{
  "vocab_size": 55,
  "encoder_depths": [7, 9, 14, 7],
  "decoder_connector": "linear",
  "init": "torch_default"
}
Rows from block 33 of the image encoder of a small image captioner, named by matrix and row number. Each number is 200 + 40 x the weight over its row's rms, rounded and kept within 0 to 999. All counts start at 0.
After each channel's rows are labels from the 100 images, of 14848, where the channel reaches its highest value: "top examples" is what is common among them; "place" is the part of the image that holds the peak. Only what is clearly more common there than usual is listed. The data: made-up road signs on poles.
# conv1: bottleneck pointwise conv (encoder.blocks.36.conv1.weight, 96x312x1x1), inputs 156-311

conv1.70,196,207,142,220,183,227,207,206,233,207,260,214,209,265,147,176,266,194,251,187,224,141,234,193,256,238,186,203,253,212,137,151,182,188,158,216,235,192,247,180,231,162,206,172,273,222,284,235,210,318,202,221,246,255,228,215,189,194,244,232,254,195,213,286,205,126,196,179,195,234,219,194,195,251,253,187,236,195,172,195,208,254,176,133,185,160,156,203,201,173,277,206,165,216,252,160,191,158,181,193,214,132,188,162,221,146,140,207,170,144,188,161,175,131,188,119,192,161,178,195,228,126,143,238,158,148,155,217,125,156,157,205,153,142,162,190,161,207,188,158,187,187,167,196,194,234,171,228,157,201,155,197,209,194,198,175
top examples: 10; black face; green face
place: centre

conv1.32,126,137,232,165,190,167,145,210,201,166,153,229,155,193,174,144,237,193,284,129,222,170,224,133,95,198,138,208,181,181,176,130,121,200,49,87,203,171,182,199,241,218,149,214,167,145,263,205,191,199,215,200,204,184,194,198,187,89,207,85,244,160,245,216,180,201,159,138,198,194,247,101,126,198,206,41,158,157,177,127,133,162,212,195,258,198,218,246,143,201,227,229,227,205,185,181,194,214,187,190,210,153,187,151,156,185,161,191,211,155,171,174,156,156,225,188,194,145,177,178,157,201,207,208,168,195,189,173,150,198,187,218,154,211,195,188,180,200,198,184,210,196,186,184,204,205,158,196,180,204,175,200,186,167,197,194
top examples: black rim; black face
place: bottom centre; centre

conv1.26,182,195,211,186,198,205,237,180,270,250,286,243,224,233,175,218,220,186,217,225,215,226,243,234,238,267,198,160,262,251,133,179,217,145,196,255,234,233,213,233,246,156,220,193,201,224,295,256,235,311,224,268,220,193,224,212,178,225,218,217,303,221,201,349,218,148,199,240,187,204,223,240,225,196,247,215,247,139,216,220,198,229,204,160,189,208,162,166,225,161,247,189,153,188,175,184,198,184,194,187,206,157,211,205,231,137,228,209,172,186,192,180,141,181,194,146,200,169,153,215,239,155,148,187,183,154,186,200,133,147,156,180,190,166,156,200,182,191,199,158,188,195,212,234,199,272,219,195,199,207,167,165,231,201,202,182
top examples: 10
place: centre

conv1.43,147,159,220,172,190,176,145,196,221,174,154,232,143,192,152,147,236,195,276,115,205,175,224,137,94,193,143,219,160,173,156,136,118,200,65,84,199,178,182,218,243,219,160,235,154,157,254,214,210,208,224,199,182,194,197,204,195,100,219,104,246,177,231,222,177,176,175,158,207,215,240,103,126,174,202,52,163,137,189,150,145,173,182,206,267,200,207,257,143,210,227,245,259,217,153,191,170,192,177,175,215,144,212,168,163,170,141,199,170,182,162,165,163,135,225,204,184,147,168,174,151,197,197,212,146,175,182,199,149,154,182,239,172,232,210,190,162,178,172,159,187,186,185,170,213,218,166,190,182,201,205,228,203,186,226,185
top examples: black rim; black face; H
place: bottom centre; centre

conv1.89,184,191,212,143,181,194,241,103,193,261,218,272,200,193,173,223,156,208,195,193,213,190,271,190,197,217,241,184,267,225,151,185,247,138,201,208,284,230,211,234,188,192,240,185,180,239,281,274,253,298,251,209,226,239,197,226,217,228,178,190,276,188,206,270,246,170,215,222,211,156,258,211,219,126,244,221,206,172,197,209,221,232,243,168,196,224,204,157,251,188,229,225,199,204,225,188,192,156,199,239,223,161,225,197,266,189,219,205,202,170,218,215,185,172,214,188,235,168,184,234,219,163,163,183,198,196,211,206,185,165,169,170,185,205,174,200,195,211,186,183,185,202,220,236,213,255,224,212,214,229,199,172,265,215,212,172
top examples: 10
place: centre

conv1.19,199,244,221,138,241,240,234,172,165,242,207,253,154,227,173,205,143,202,237,211,256,148,319,184,216,194,232,213,246,234,175,173,292,245,219,211,309,190,205,246,260,218,271,252,152,217,202,243,224,301,268,227,206,264,194,193,208,245,203,184,283,193,214,214,264,253,213,219,231,194,236,181,262,143,231,214,228,232,217,201,243,177,204,180,166,214,199,201,223,214,196,271,258,231,165,196,228,119,219,178,242,187,245,188,238,182,187,234,215,201,207,235,191,171,253,182,254,212,180,244,229,182,180,200,162,189,259,213,186,179,153,197,193,185,209,217,191,215,190,193,188,225,182,168,189,222,231,208,162,174,202,202,203,219,220,181
top examples: 10
place: centre

conv1.83,164,149,237,124,162,154,99,196,225,161,179,248,192,201,134,157,203,183,240,121,222,202,219,157,86,133,104,183,178,185,156,115,116,184,98,125,185,108,204,257,183,172,165,185,167,141,205,149,175,163,194,169,141,158,212,152,229,132,207,151,200,177,187,220,153,187,181,159,161,166,186,93,105,179,132,86,155,60,181,143,170,189,207,271,269,189,193,235,126,213,219,190,239,167,194,187,169,239,156,162,183,156,167,204,182,240,190,203,210,186,173,135,229,193,239,176,168,155,224,155,228,201,234,224,241,221,160,236,178,203,206,218,229,237,234,204,200,224,215,209,224,185,233,204,198,248,196,215,230,202,231,214,264,178,223,213
top examples: black rim; green face
place: bottom centre; top centre

conv1.73,214,187,208,182,201,201,207,178,252,255,257,245,223,247,179,215,202,213,236,223,228,218,244,215,261,231,217,163,257,243,129,157,226,170,208,238,267,230,230,237,237,135,226,166,199,234,288,258,241,342,253,219,225,220,233,210,224,207,221,253,251,210,185,333,224,126,197,206,181,204,235,234,231,191,232,235,243,132,229,197,227,240,202,168,197,186,169,194,213,166,269,244,193,204,200,169,229,160,221,216,243,169,222,205,252,171,190,238,189,176,222,205,177,163,212,176,198,179,203,222,230,186,184,188,177,160,209,205,170,184,181,199,180,186,172,189,186,199,208,174,200,215,194,227,193,252,228,205,191,206,196,194,259,213,229,173
top examples: 10
place: centre

conv1.72,194,219,214,172,234,233,210,155,239,271,232,246,208,256,161,236,215,221,230,225,191,218,250,198,228,241,210,166,250,248,143,185,240,150,207,239,258,209,208,216,255,161,196,182,167,154,302,269,257,298,232,246,209,180,203,217,161,215,197,216,277,205,199,271,232,139,180,235,148,171,239,235,230,140,228,193,209,89,186,236,205,220,207,203,151,212,198,204,240,196,264,243,186,210,204,180,217,173,223,191,213,183,218,228,263,194,208,230,203,216,233,236,178,206,200,176,237,206,207,260,266,166,179,207,229,199,235,202,221,234,154,183,205,206,204,199,210,227,210,231,213,204,196,228,208,260,216,227,234,196,147,203,226,206,217,163
top examples: 10
place: centre